A small text-conditioned image diffusion model, trained from scratch.
Model: text encoder norm layernorm, text encoder activation gelu, norm layernorm, activation gelu, moe soft, num experts 8, width 128.
Training: soap at rate 0.0033, 8300 steps, batches of 384.
Rows from block 4 of the denoiser, named by matrix and row number. Each number is 500 + 25 x the weight over its row's rms, rounded and kept within 0 to 999. All counts start at 0. Numbers have three digits each. After the name is the row's rms in percent of the matrix's.
# ada: adaLN modulation (shift, scale and gate of each sublayer stacked) (model.blocks.4.ada.weight, 1152x256), inputs 0-127
ada.394 033:478488488541483502536482475508477522485511501511501484477490523502509498500474456481515536539517556485464529478494486546503514482516479481475521483467468494487501492489506532453511496456485497485515474489503443518491486525497504500498511479449489498509463469519531503531500502498493479576498486530513523534509519503522462526501464545544475452513474537456474490496488482508486438538498
ada.395 042:488497498509525463469438508463495538493492516507512503478483531500524479495467486513513491508505484487523554475495498444523457466525465503461459515507514533546499547492467476456474519496435443497443496501486502535494471479522490503501480489472480459486449476521448516530498484468489475522480511536481490516513495515513491445492512522485497467503493495514480513495475492505505520464528
ada.396 041:496487512522478494522444505497508476511518485460483499485471507504494502414509502490457471525548529503440468500498515534486494520494484524431522438469484489483511482517482495499541509474434488488508495513479448520549504526508528471489508507479495471547506512488483463480520504467389521534527501493517498485513512520489477480522460478506503474486482530480537479499516476477527488461491
ada.397 050:506519516501534542513584473513504467498510504513508532493495531529495523607498539513548482529481488520548464522526513492487498520499515510496534504512463528471500507477520483525524518514558484492544530495481484486487544484448528494506506490522497489487522482499516500504506523493576501474508463467506500487483500522534544516488500496472502523510506459495491494490540520503491489508491
ada.398 049:505485480496489497502461484488503522500469514481506487503476506505508483444514475517472504505458483468481533522489486451544472491500449491507448523522550483510514496518471470468426493506473477494441504510480491540522462484538492517489488525483496498499471485494480535501485497483488504493485519521516519500495517481489475437488482522485506447487519508497505506499481481468520534453535
ada.399 048:549527503482519531488556503486510518488479461507510491467489523494458506573502511472540543495474490488548478514495502541474455478478492470473488519493529496493479488503504486526545483499517446463479508473479510476474507477464494497484510467507491519531520509485544509487502493492542481477489494444510466526491521500544513510576498504494512470483494522476504470477478511502485487572511
ada.400 048:525493461514492471495505508491488528506458520519506498485451478491500455495504478512484505480493476464496533492510501451498456444492464471485451515495537501543504521498476482505483480517461484481458512499471491531543468518535487513488485500475489447510531481460450511498518484455471501492496508529507496486501492522467469460529479516512525450500527511514516519499476479484495529504532
ada.401 041:501495496480495496491488498488514515488503480478450504513470536476449464523490465476488511555485457473487514494512487493494470493464454488466497486513510499524520482508447454450475479500505479456490480505456518522484474513529468506493507510511492476509509491513475510494478475516486484509444513517485475506517484529500463457508459486510509444498532539505485508486448459472520510502497
ada.402 050:494498509500489487509436514489506504484486497468456491487524534482491482484477472480466508527519520479474533455503485522504493493504470511447465427489521485505487491484472535447473491475459484489476495493469485520501485540552479517486535477484480479512511515533499485532486465533498470560473505509500507534533509485486447460515497499534518460501515547480532474497450479511503501503513
ada.403 034:548494475512467535521447475468520507492509482464469496450477467537498540474489455484495499496501537472505438484460478489486506496521480488513495514513515491448489493549497531483492471480434493528538478446504478534495467509513505512470513478483451527481490478544538499495499488493475511499505480454507539508492468464473521485508490488518517494504463505473494545519485492512489459521461
ada.404 035:512497462496494550458578486484489516523499497502503496500511521545473532561515503503552511500469506486482527496475479432538483489498507472512421538512520472473486490497508493521470503518528473537469529509515520499494485478528506524483464504535501552504464509510506545492490530519529530474526495448503525508499481515492516414439504522506507470503538500466461519513518499504513489497492
ada.405 052:515505491505498537482496473494503529503496502480447514467465556505477479535498476481510522555485475473497519505488496469534442480483472472435443501519532505518503478487453462466475480495482461500483517489476499516486492491520498537465503492506488473526487499491493531516501499477514496488475520487530484518506487521505477432511458498533518411496524524467494503497486484506500492508507
ada.406 035:471507500497524491490431530517474487510506532515490482494489505460527462565468500492495495483551494496481544493502505518478534492509517546516521441460495520524500493437513511540515541489516494467514471496509475501526501508521476489491512483473489497512474501483474453489502471494482498542493507493480448515505513487523440529542523558497475521444517493529492487516527513537527500481535
ada.407 033:511500523516515487467483532529519496513517503496512493512498503472506464602475537491537467502507482513547540512539510490475489494477494559527486451515489515476484523493470475544541520490523479456487487493495490513497544501510472497486525510489458486484498513489466467481487481521550493507472497490476461537506501503513510510519509530460485527474498443538497486515520539496499504515521
ada.408 045:528503467484486502497453479465501542487472526500477513487465480519530520479510475518488498495479469489530545535492492381526456483518472453489442526528494532532518517487513451481461501543451503532482493493509500537495468486509495511526463492505506509466481487503488537524494526503480496481478483492510516512489454477468515425453513483511511464514540471504476532493504495495501547475505
ada.409 049:447473496499491490504478542508474516498545531504540465530517489444543457501463467495517496525546489497477552484495493495526498469476515537507507469497485491536498490517493503497485512451492478451490468531527510530545534516522466474495509514452487463475486478486458491471492487503455485532487528544477471515532515528485452489508502541504466491465517495533474483501531481465522500453534
ada.410 035:519494493527478509485469501520489496521501496483466496483486520489496508548470502517495466484533508484516494548532499504506481465511467539488482452482521496482486461490457484503554532505435466464495500478504479534520542531494472481467548480492455483527497498493471491499517480472495499553486514466514482555524496508496458456552481517499517476468512538523508476510524520511485461503488
ada.411 046:533507484480489496516492505487528469516457477499488470499489462472520488479471495506507501450506491517454520539489484484458523489465498525587516527521505483481499479503565497542486488513526488479521493499521505503512496504491468480474504489505513542524514498507496469466469494524480498490551504469486484484519495477510457536534499491464509500481517456517486467494491496494511491484522
ada.412 043:467481487471471510517452434491504528457489562483474518493463547511522500482482480498503497538505513481484512477513496452539482503535482504488485473502471501509504518455489487468456513484471490525498478484494458541494475514513524524513486511472483459500476477499504507529496517498485490531482490533524513490497468531492485465480480542530493427499540480488492550513525466509510494469500
ada.413 039:481478471479483474492443472494488511468503538474448505539485541507519510496489480510532477527479499486480549513507496404537502525521497519500492485526454491522522506493538502454444511491467510512502503525523547538515527510503496532506495543506490501494462496529483506507478527535483494511475526519498534516530491502495484456448491452520492464520582498505500473464509474475518509452469
ada.414 048:521473495479469519508470487460515482489482493467461472505463503516484517442498461511496485534488485446486505503504472446498478493505453519527485507522529461499487507514462506449459485511481508496486471460509511547477465514543481526481545502484440508475492479542472515494495469515494492534471494498495534525527494476478493454474498496501513488511526498497518510491487476471501511481507
ada.415 032:542467505502425495509438463494509507494489480450481509520503466531485543442474497487446473498494515506486426501488485510449503490485469523517506507507490451453514480542524518487501489475446503486544478478517453513531524516484498468501542501507463523499519519527516469503484495515485504489537489463496554493531496490478512516518492447514510521514484524490518467501486484480479476466444
ada.416 048:515505502537505482479449509482508516486495487489467486530477515493509489507493465492495494501488503483533538507484490473497451479493448479456438471511553499539525496518475465461484484487474443496430508513512531523518491495542477518468510505494493462501474508510478507496489482499471494511491514506505489534520490504494455435503502481517501446497508506490495476487494504480514521464515
ada.417 041:504483479494477457511408506478506542451502505462475477509492507481492487453476453489482487498515478468508525482498481474482455471505472477471477480501506483542494498520494499462491486476449489484495470494514508518520501533522464514501532479474495470509481490550487478478503463508491480513453512528487508542541490524485469457499484464538489450510513522520503492475470479460515521475498
ada.418 048:512492507513489508504457528484478534469491510484504463495494508489528477436460462505453499493512486477518582484478476455508457458504463460468456455500549498546500502509489496493459507505465475488472472492509502542532479507540451519465525482480480474484511488507484475504486460504454480520467505539495497503524483494499457449498497494507509454491493478493487515488502491496502524475529
ada.419 042:537501498489492514495436535501481541493509492511473492470468523498509479420527478485482537529509455487487544512470521479523468458500486468432447499504530528548507505521461465476480500506407460472434499494506490544496482482515490489483494490485510489520484516482472523512517503493452491499480495519511495516509512511497486442546487506495485445482536525506505492487471489504528526505530
ada.420 032:489498512495504524536448515488516546480541525496478498495474518527531495461498491479491549518503474486483521482485517543503492462541499470480489477464483519557497507479522539475470533490459455490491457508519472523490498478505513506515496464458463484498483511465507479514508498525464473529498499539512487524507506479509514485473498519514478469488507507514462503491522466536500483466524
ada.421 035:476505538467498564477473479502525462509481496457416525453481540562499527503499525485503513533472500509478523522495498469523486548538457529507473481510515483466492495512439513475452509507454478540490522497476491524503489496509524506475532497526463514525474509539506489514468506499443503481536502476511552514538482459510503435456509477505522465508514470452503478516498489519474479481491
ada.422 035:538509517533519532481509507496489478516490448505519478476564490493479506532484510496516493474524491509529460497497505585454486501490504519501515517471499509452509483532510513498567505502544477490498489461495459478474497511484493487475528448484493502510537489464522508456513492492530500499516466476480444510504516483509515548563495479453515548483425485507495501514482532516488454530500
ada.423 044:516501491522486516516491464473496480470516492484462491542497500522491532549460484511537468491502534508520500469526485511465522508539500491508532501498479469485517505477524538442518491491530527538552493470541505490458497535480509505512510478497489543461487474520542494527487514550579495538491462474475531514519464479489509536453503451524508521524504510486484509487520478508483454498452
ada.424 059:477491498491490481502419545493495515485526511471482474513476503480520477385503476500466482532506485478494526513493516482503475510500470507483477471477533502536510498515434488466466512489446480464448490516504518532535492496543486505508512520473485482492472499516466502506500483493436475512478541535496484518532523488495471449508501483521485473495495503532505466498496478478516541458532
ada.425 032:507530521510513519515478501502517494505512448516516518545494528504483503438521511492545481544501510531542489508513519522479513509486541490421510475462483537517510506472508497502557509496470461477468508512516509480471543475487512495502474499532535489509517534484497468461527545534457529505506470498483477504499488551511528520512496418450506515516528494529474476470510523499512482474503
ada.426 042:506468494531474476517462496509485518524488521519546513503492461510544469395522492520469497478494501510448533512480513482505510489478503486509510524492485492542505506548526485531481524506468491503479484514531478542557506497503507466483499523462532490487495481485474515494504492448429520531538487544530476475466504509468495514505460494447482512496482476519514487508518502468528537454496
ada.427 038:487506520559494463507488511515463497511519444525494495523526493480512507450516515486449500484516564522474490478499503548470520536492512500505531483482516496506507490544469553488525502484525525505515506523500498479503517532514509441510485499511532518505501517534511493506488480518503506534498499502506500489486495489438485506518490456518509549511408529494518482518487523480496506501437
ada.428 056:498513509494485520514424509508493481507502488444444489470514551508483497461501490492489509536518494496454532504498496514541468504510474511436475424485485486512503467483453509448499501495429483506480517512498475538533479523513487494482545497485493447521506493511492486509517488493441507538487505520519493528539505510492465447505475491536513452511515537483522471474476490503517482492496
ada.429 036:529488498517473486521429479475465559499510466493500512529436474524524526427522484510531459521476504495512489538477518487494490493501493489445507537498521490565533518521529460479489498513467471501479464499523517526505474477513517505497450518506515545494475525491489524482497524469489494486515472490497499512474482465479531475490469462500504504533504477520499484503512499445528549471479
ada.430 031:472504529515527497492479529528523480493553493500502470550543494440501471486475539505502517462509529524525502491532510557455527510491487550556507481502488529433524519523428512493511508473531527490492506525496509478531521503511480463520535503485522508496486495487503484511482502528427499484516539514484492507539554520504484514536521496499482522469487488549476471508517508524516467463520
ada.431 040:485507522532504528467482522530469501522519500493487487483482520507526504421503541498476522477514525512499523510513504498501496506526484514522492454487510511476499489500447518521492547480447525508474524495474492513548523481511527457478502484474471491490493516470470487536505487472393505531521547503513503500524506478477495440508516528506495511467453528515523474502531524527498472510487
ada.432 053:519507493464480535509389486478515526466505466474461511489464525522493528410504471491522517554481482506497505543468488475512465506489489455469500488511497512521516482508513476471486484502462461508511495498508511523495515503479507511495491491512515500476496504500536488492491507516441501470486472485514496517503499503510504471494483457517512451524533482487486497465511476491513512468455
ada.433 038:498508511516509501488448534493500493491502455453510468489506524497458476420504487502492514525489516482511478475535532582460468487498490473474510542463505497473483475518452480490573511486483500447480492480516513469492512502509486501492521480486510516502517473512518508478538477490491480521461524515526482540526535518531507545557489502512489495518469563507517467487435528495484492552504
ada.434 035:497499508565491525486457513512420525508508497496485495495519483539532508448512508505452520478551529505492526455500501534475522525568464500502482472502514500473493499517482546493505533494469491539501515503486445499502503496503536490499491462490469469475508520499535470548485489513458491542536469493492493517510493470457505491503532523507534518505436508491485516520501530542491457514457
ada.435 038:508501492452496488503432533504504525485525480504505486510453456507515502360522500514489452503510466513507483546487501479487519507470521518484501511497513503524517513507518475536529503516447493480510477501541499502503524494488480511513476507524538531480516546522496481433510495533438529468502467454487502483501508526516504501509517462493505516495512450539493499471516499484538538479506
ada.436 032:506488496472485552517456445498524465496456506469468501485502544572526552445494502514494535499503498493462485515507484488503504542534490515519505476494488487440526502477538520504497523510463505552522518488483457543478481481488525524504526496517479504503451513538577463500497534515490547505538444500506538509523508464509497528458494483479504502536500492481491515455511488553515484488482
ada.437 050:515515494475496575523464481504495510493480459486469484499484539517506529462498477477535559514489529480442487515468509573507528487507495450474530492458506491503504471489525507507486502490472465502484483510513487517474481470489508532479491474483501493522505541475573478488521517503487488522535486477524496498487528523527484494504486502509517448499519547466479502497478493540491454529494
ada.438 037:532521497517519492506468503491493492506481450464440518489503525531446514445512499506453504510495491514499477505516503547475485504493486461487504490489518480482517463513459525462545484510535516488528514456481486506462466549493491504499531484526493492532535497549517504510504473503491514519492479473501486515514491480497512507506465437519531507536435515489524504494427503513513493518470
ada.439 033:505491468516506499491452507488431504501469466526515482520509503482530505457480478540509505436498521542487551457503511491487529502527523473516510479485479514499503535498557531509483501517531516549460487499542495500487472507524484509501489491539560520463487502521538501506474516553485515504489458522465505471500480474487487552460524490475532514501510467509489521492494497520530522440497
ada.440 042:435488467442491517503437502487516501475512511472444478511467528490508504476488472493537520539510484488480541505496491495539499498500497496484501476507476502513529506456534479478452489494486495503479482514512532523485485493532506526513477531506520498513476517487511478490483532529529483494490524522482519518524507519507459479475521519529494448498559509506487490472517466496529524458539
ada.441 038:499513516454526529491479480489551471464504502493467510516489535491462516522501519494521477517495493526550454492533521512468471532493489525496524495504490528431503525515465492467528481498534501461539506477491489449444565504447493495527553489521499553477504491523523508506484504531565508487492474470483504500515497517528532536518491460481502517506454491524501499483501489511501490512492
ada.442 039:509488483483490507494458475479517503475498502493432510524453497520522517442494502499463503473455508495488539542481478434507495516514495462580503523559509481499516492543502521465404499509479501539496489514525553541501474517518503505478485516519532497471461507549501483502463488553431498506502486504511543463515467461494502462435510475526501485513510473486471528486496464504486512462466
ada.443 031:507503524586513519535532515522517490507515508512547496502566499515502548543500494488517510517515539509535445473519520555495502475520521515507507469468500517460487502520464554498529505473520507498501527475515475469502532467504533458494522491464476487488514466500513545560535529470510490529545523510514490516515521505474529498525481530497496531491462522500501491529528541536495454474557
ada.444 049:479488466521492444515422521497457495511508497529494508516489470497529476419503484521461479462540523508432523499508505530484555530509546508526558476479493501532506509488532528507495516505496534506536474520531491509502497519506504503518489512502554496503499514513505460490500506519466496542512470520487492461494496489466479557493504479482497548496469472525500484492499502502537521462488
ada.445 042:471489460469487463533433495494523505469505530489507500541466484486515488464492474511487494507483500476432526511508497488508508512486506500525518531508508500522525496514523472488407487495525525507515483524525535562545482513509499513514490542490540504493486500496480497504495515493474473473489536550507524484504499477482492519467488478534498489510529469527469476483505460481515530450499
ada.446 044:474492481501502496524477506497534480527497474534532493529497451521505523435516510532504506430514497510490466510516526547466556519498529536539550510507499499464525506506531491529556509505513548508524504489513478478475516511450493468514473491501506544474501503511533490481518532472491535508547466476483508504492533476480522569521515516472517567501470488549477491488516544517512495518499
ada.447 037:507473507503491489502509465516522472516491530475515523510505486526484531498483507517507476475501518517507430508516508482503507526487502537560523524535451486411511496523498532496522507497509532500535510484520465481507528497467503470526527519515498521481501483536538513477510535514507515495542485492517535491522515476515535531453508470485494534512467471499476511509507484501500468463474
ada.448 150:512481510507472485477563486481500508481495528483500487507504510484492482626477470492514469535482476476531536497493471426517456474485455499496447503513518498535485510502487473479461480490528477493473488483478517529518497497539480524488506499482466487511497488488439516505478477493562478494469519507495497520509487490507477451509485500519503464486535493490507515507501466464499530483519
ada.449 048:506492531545497484486469514509480501475550532499520498535533501481515460544466501500500430507513495504573508474537497450477464492508463534491487447500490499550504539490468485470493501481514478498473506483514508500531535500518484496506527508470462461451476459490429509528487493521547478539472496517476476529535483496481507470529485484486491516499497474519507504509541482478494519456509
ada.450 044:512541500449524535478455477501511497534475512467452535467463544528454543423528534503506522504496479512500503538511505489535489526504478501439463478503515518485519498441451494507529517531464475513475546504467481482478495476492521506504493511552498488507497516500522535515512541494468542476509488466521507509522494532517501455491507516498519457515530513480499502491495518542527488501505
ada.451 033:503456502541514457500506535501483475512487503514486500505487513469506460511496504492459501498553532509440525475488496491485483523507499506500494462472494492568477520530486518460493503477510489512464485525477492521556459547568504486486506509483493424519511499491458461517493472516482502575523526533491474491498474493481448510503489504509509497508525522511529504508453489507508494489509
ada.452 037:481493474427497501479492502495532472521480517492495512490490501499500490484514506509509520504458466499435580531489492446521496516474478529529460547520500507490520502499527456497418497516477504507483502553484510538511491462489475500499463525534536531504507511496513518500465528504486513448521529514515525473503499484505488492500506494521511487496557492500510493496473477485524533493534
ada.453 034:500523504483491551497528524498493493526495501490492479514493544513496487551508506512489557536479495494466527508514530508544507487511483510501474499484513499482496463458435446518478519517482447503502532522497482513524510460502529498467481505482500492521448492456499529505515518471494504495514556507543515506508526512494490468482485547482506432487537486474498492513514504500514514467522
ada.454 043:465479473503505465510425504503471515471523539503470483538490506468544497449466484507500466484526499494471586462522482488504518493518512513514499464511486491548509529481520515465443519475497531520493484536553513542509494521534467515502516518503496471461479521522481462508471486561472469548480517540479502492527494500504461473436499507548487497501530481543464501513495457499535529446491
ada.455 045:484502509498499490513433552483528480486536478478495479536528485468491472471481498488485463501507514503499504527496483505465472500477493509498514465491520502527500490518472488478511504474525514451508489514531535516518521537496457493489551519471486478485526505501473477488510455497471472517492555518490463536538512509494479489535492477501495524501463494544501448496504511463477502485495
ada.456 032:503522489526485489519424461508493503517494511471510497489484518487518518495460489515528465482529529536512510528530482497522507487479525525440507431485450513467537501450544475502542488503459466492507495507532442532531508512471475506481485514517535515523477512496524493490503521488475507529539464495496532512508492531486485486529466480511519493491476476488485478486527494519542491444490
ada.457 037:554492466490461502489506488485529485512460490516533492467498446507507509534493475501550508498492522513474521534469491442504500463472515472514500500507459512464481488510567468548506478486506499506502491520476497502537491495485483463490489492481536540490500494495501498445493511485490526460531494483510504495480509524494513526518453491481504511493514525502501494500492516478497481487507
ada.458 035:504527510494510556501485502491496514518517520464458539495478548529507530544512538504477507506517504506512522531528493445554473514516488532463466439522468520504503493455438458487541529521440480513483528508518474552511529472494511503505516501539458457504473506483491501519518526487468521540504504486541501538534487510498511428465482514517512462484526479482482511493541530510517507478507
ada.459 040:495495498476506540483535488482530507493508551518543502499494502496537521490506511489520507505502481486531533537488497413550477488511474516492451492501494517507519509466514480511453508500497491527460527530495522513522502462487524495503473514483464484497457497469463529550507520465493476489517539510511505532517511496504507404476499543506513461469533491497481497516570505499487502471522
ada.460 038:505488492545482489516514493484496532469549537515536495524497521479505478607498464485516476549521487482546498486509464457470495465505500489482485474512477519588488521502522500468472483508492503490528470506501494549526506498530503529516483497478492474506508489486453496535483479522543474504469500503463478488478464531493499471500485483500491515494547497513506510496530480476521532489479
ada.461 043:485501527515488546489458500517464519510508516513504492483506534503547511526497487500543523510509469503501562508484499476575491472512469501457464463495459514539510527444536459507482527501442462539441508513501480537488494453515508512485459483499490477508473496441495503538496538482497518517525506532500485527522475503492479434483508562505520474492509491488476510478548504537511493460511
ada.462 031:506507503531469464489442526527480515484553496523482451520503473471537510490475478461493484518513502504530515489516497495481451476463478516471501447508531495495502499520437524495505493488523501453472491496514513506530516511546441470496528496464474536472485523545467496475497469517526460518462501473468507554520496485499481454521491488501485507470488548523492457511515509476487531503520
ada.463 026:493455505461502510524483481505518497496524486534497478551483511495493508467482485479507513484516475489429519502508477516471515514474507535522522517490520464490511504487507494480433524495536506505540467511501484543462528507495496540467526498465461528490455516461505480489482489521522475516530513511472500509516523512544480476464468514517483469490501521515477492481533459490497497488503
ada.464 040:477488466482471489522430477486534489486516485460469484517478501494487519502480455506559492505515527508453500508514490487509513492473510527499541461489451480474513494461560516490501477472531501499539486514518500554500535522490451494496492506464512537524502477531531505479501497508492513525523483499495510525527503522468478496521454494501502489504526525538497473472526478493531490473490
ada.465 037:503484508552460485476497515512476527498507504480531481503482490460504492557501465492489452531521466471577504483529479455483443446481461514451449460510507513503471502479489466510537491480458499457453489487485483483512519489535486498509498488495459478478534487497447521501489488508487512517459500494458486552529468532485489458561494534499504499477517517509505512492514495488500514481519
ada.466 040:544490524580444495512468496507459535487518479473542494505515485513502521474481476478471463520508521510523490501491488500483466454493499464427477453462522487505504461500485511499538491479457468488486487489510459523526527495503503478467506494465478511510498523504480499482507481500453497520501467498501484522488489496439511469525432474501511512492457509490508479524512515485486471502466
ada.467 047:525494493538475482525554488511473496527494505518526519506487446531527534497504519503499474472512520532494465521497493507476517510496536522514544504517489503479511491497559536541523517504518501496544507511513449512529517504461514454500492511502506522491527524505515478487514506486465518520550466470494518468479490492494531517466476473478495574503459477504500488509520538492521487464470
ada.468 052:492491480522484442491427520503482542465529547503521498544493459466543464485458486504487463474508489498526576479522488433471488467510503511515492473495501518564482524489498474485447512471506522489492476506515522542557506531540473505521501513458472495471471509523425477514477470524483466520461526524472505524513497500491473465499493522530479497480533474538476496514530494470501541457526
ada.469 032:495480459471521466465517493519518519459510521505532489536469479484498495495512480499516506495476496514544509475519518466480484518515498518528503534535470507453521526518511472527509490464542530485539515490503537479505525460493506493543483510516512519473491490489514512469493512520498500442482528497514545494506505509527520544506507532472471488497529444509489499507510484472501535506509
ada.470 040:492494501522489484485464502495464520500503512511520485502510513491539466481481466505533444494512494517505532517479493444529462455477479479456452486486506516565529509466524472493484509499449438484473487519521466542499499479531476494481487513482531476519469507475450510499495504496491505516490489530496475486502470543478462417498479490480507445494517472507462491499525477491526507434525
ada.471 041:510529494516530502503476509468509502482480482460474518489464531523450492486506490514496482514495471487511489498533507494481418480493473483478454527520530501524523485514494466463534493529457481474483509486484481506478468528513475515493503499518500475525507496491489528489510491492510488481471468483485494516504488523489511469516482466492517481530494486502522492482423504495526533520496
ada.472 043:473477482523464481542475506499475503474502531493515482503524492469508502508457437496536476544523524480454511490479471500515527450482518489461511466481450484524491468493542533499480487461476481487513476505522513553562513515516487477494491501464499455523496486508487464470493490512484477553497496533494509492519509551505468493494458514519481479498539545489490477503498465472499482469526
ada.473 037:475472488510478448507424539486499506490516503510491477505465468471534490413473486511449450482532509508534537492507474476482480494501485535486481441519535497514510513490508508474473495476466508479490472509509508518524539540511460502499508493470485505482492512515461473498483469524430481556505496504457516514536501498503461469542500525508494517475493501535508499482520501485513521427522
ada.474 032:497516500475491523490505491471540514465474506439490521498493523527450510563496474507527486527482497477561435485496477462511438479485474468475481509521505505484507485482500481477525462492488477481517525490489476475509533481482499535500497510546530512517518489523548509488505534502532511465495462461513537507483464525500518477502483455529503467500512466463502517484484469496508488482499
ada.475 040:507527522533469540501482501509471522512511465512517488486488465509519513427522513503495502473491494507520503525504502485488476488494494502524477496514501505443486448530468504512500505498469512499495526490512508489521537502478494446503523480479502523479505497517503546522495505492391517493525492471519514515502520479478527456546483502489506512485453526503475482494525531502476487477482
ada.476 034:498482490419511507494529508480523515486487536528484497517487497471487485441536504453450522491501463480519510527453481450500486511487448507547439506559536501499523514506513510481447488515495489486469508510483517508503488466519476491493515496510488487493472517528488499513485489541476490490496509491501497522517522480511462449476533524500498437461529498521494517485495485516515539525529
ada.477 076:488489474480485480498562501473517517494481492483475476538501516487512505648490460476496536497499500474443567512475473457521478471482505491509470510514522490507493489531532503488477495484514483474491486507509516537510503504515456500470564499490504520514473501553497484468489458509544492535496518517495503513510511514528460479468480504518478458485502528503487454453460490485521507495509
ada.478 048:517484475498454501497431507483494500514494514496468484503487512499499503478482463494498483515518485490448558519476469436525477482488461518504449465500497484525503488479493495459455494504437463499491495511507481551539492498544467488483523495490478492507467475515483520502485504509451512522513505521513506534546482494482452434496475488529512456481538497496498497472516456500521493420512
ada.479 045:479501501513488482468485506518483515489492561497479514522492520500521472530464518512497477491509513512541561485537495437542477492498484523486436438527487506512484504472447477506469517502501486486454511523478504531530506542538477504491507531497453458490488514484445475516474486510488471501470522499495490528531492503491469427509496521521516457491527500523488490516510508514524540501501
ada.480 159:505509482499506506525560498500514493496503457522521490513524477497495520535497496476516540473498529506470469510473498569468545497483539482541550543481491495456495470526573533543530484490550506494561481493514499476486510501467500477492524475499533549519512517516557479478498495509544502498526494476500493485476524504520505573505493500497488525493462520497481476488486511513491461541475
ada.481 040:513528515497484546485460463491499481501486477460458488511499522484512503440434491508545508481483559531484498519482469526492529487486481482520534469458510490474501455484497525500488489488462467488482490484510477516499492524475475492480504457491501530508490511489523474515464480516461478535524510449503497503516501503513471481528491450516507466481477519495478483494499485507478433462466
ada.482 048:464507512470495503481430528515476507510531525474469488495474514468534482408493505492458515498521487489462548518496482493544486510507461530485478437489517507531523503460443466505453520488452469501463495526507498549539481484527503510488488520492491464504455532479465483507499495506459479540492538533509510541525497499498457433491509541527493459475501465495486490496528499502529513448527
ada.483 038:495472503556499496527454518484508533474537481516515507538479516473504518462488478467503496506504541469495495484493499520488495496527491487458515441498515515531506490513494511447475499457467482507482489532488488534520474520531511505509481490470501486509491510502511501537496481511448459542504530526489480524504509478459486451492473494532504487494497516525497496506520491497522513474511
ada.484 038:489491486492503538484499479524488501515530551510527494505474483507527506503525527498524523503485532510490509532498537467524509526518539513517526514496473514462497494498460486538472533475504526542473519513517552523536520456475521471528478533470490524491440503496511524507508536465470508476522546504523521511509519514491516492491503526507500501502506526509469490518561526500465469502483
ada.485 042:522526513494495554482421493483518517521496507467463497442474549515488506542480477509527526521484474512558498519512507522534451465510448497448475475530515521483509503469468464467500496519441462478464509465490460517484485496488488505470519453511485477492502465488523509522513515470492509512496491479523496526513486489517496453528494529489516429482498484480498519475487508543513480502516
ada.486 034:554468489532476481491510526498513522541507499513507508505481435520528496378532513509488490487504510524489507513489529485475506501507494497520501521486507522480528524549535497526505504507475517491471513527505493523510520480461506438519480512494503517452524482492482533506521528465464531466556508499483500499500496482464537508533511507480502546494459510537516509518500527497491527499485
ada.487 033:491501509513483497491560519522449522524479525488498516467488477520519497465523514496461526529501542513470542506499504490522516496514496485515498502492488538518466469521503516518473522508455509488503536544467503542579518494517538471504517509470504498473496524459465483543508479459367472500514520504551520516512497482498489463482485499527480482505519513499515466512510502498490511482475
ada.488 049:519500492504483489527465527499478493529501445525532489501504456513513510392512493505482507456514516502450497513486518556465534503508534509526532511448509497473492498522559537526529496515481516494506484508535492495505486494476493483511510490494530546496521503510540477461528507510457510500542483513491501491482515490498523573508487491474498562502467512510505491493474528512497479502491
ada.489 030:543527491455461534514480490478513492482517457492484490493473514497443520507528462467548495537462504508515512532475479466494471504463460468492483494526500498488495475508537492482506436497534485518489515503510511503480500477495461513495491495530529537503502528523537530500483525533521517449510485485499495528508494501515489515528456444490511458504527517506519498462483485506533506495497
ada.490 035:497469525528499482474533512502514486512509503525496496514515482520503509478526534497468503489512472502503512446506508479497492518519473494546469508536521509489492542544457537475471496508508529524472534503498517488497484500534517452500516501500458488446469479536470525529499487519504480512493531520492537502520511474458527456475513521509517511500436497503498519521494492511494511512489
ada.491 044:518477493528504491519449494469517518479512505446476513523485503532487518464516471494472451522492474479510512494498496442492448522521455492465462500521503491547523525519473461431474495517504496513525497506514501537516488507518498538517497526510487475486502496540490523507500499518515471491491486525507511534510495499478520438466491451497512485526500482507511511495511491464515561464511
ada.492 042:488514493513482462516423554494482503498506484534516475533511467476531501465475498517472485487533533510485547500501487514507538515499514500492497451468532493547473491508497543511471504513466520487482471525523508517532496554535470499513490503492544515497495531518483449497483474542419486562488499504463494490523494498452447495472505458534503527491505509542486472481520492489517528479483
ada.493 051:463517512479516523513423515506492491508525463462465479507529546476469483424483480478517522499529519495462466495509496578501505502468499488484540483468496481485490459506473522475521505488446480473492498497520500483490509505522477500472549487514511487523516508521525477489505489520480505541512525496506476498522523526502470490525488480501488478495494546501490469488443481514515471518488
ada.494 035:499501488495502523494520532508462532498478498482465496465479495512498496459523504493477556497487525498478509496489528551502523491526494442533480546485537489531517485528469500485505511498481496487487508495506496510518495480496522497486473486479496467489533518485513520517516505477498484495509525515546484521473535489503495507525512506536504457500492543479498511509459509529480484564520
ada.495 043:476499479468520491512388509486489508481475498498457492506454548490497491376536484513513502510516521485457531487510526479518504533516496482466489481473506514540509532490507488478481497509494498525445504505489519504479455507554517529516464512506543489522472495513495500500503521500490501496491504518497500493501489530510478497493519481485504456511536484518528485488469488509543538473535
ada.496 043:501503494557497493519520476534494481517535475498504501511496492490515496543478500487538513506503545520457460522493505570497545491483526514479583477476466493475493460494525532548537508468518502496565506525512489531514512514478505456481507512474513535545480515504505484510502489466508519542531518482498492479492520501493491535521450495485488531503463531516490446508539501494513463509475
ada.497 047:484489491488503521527490504526510456519508500500498497539518476504527515403477539512466508482501525501430490528502504542486554535510533510555570496478501475447517473517512504542494526497527519495549490513529525518514497499474523476482525529484492513487492511516520471474512489500457495489528524506500513467489533489509508538463500496464480519483482489490476490508527498510490483502482
ada.498 046:464522494484540510504471489506504493500477466516495517486511526517475522390510511510495543466505504532472496500519504544512521535515512463490512519501505502467529495496504491492502503516473511525493504509498486478466470513476513522516491495542527497496491516490545516535490535515453518485509483500508515482504505502487487500492519478513537491524475528472483529483463503542523494513483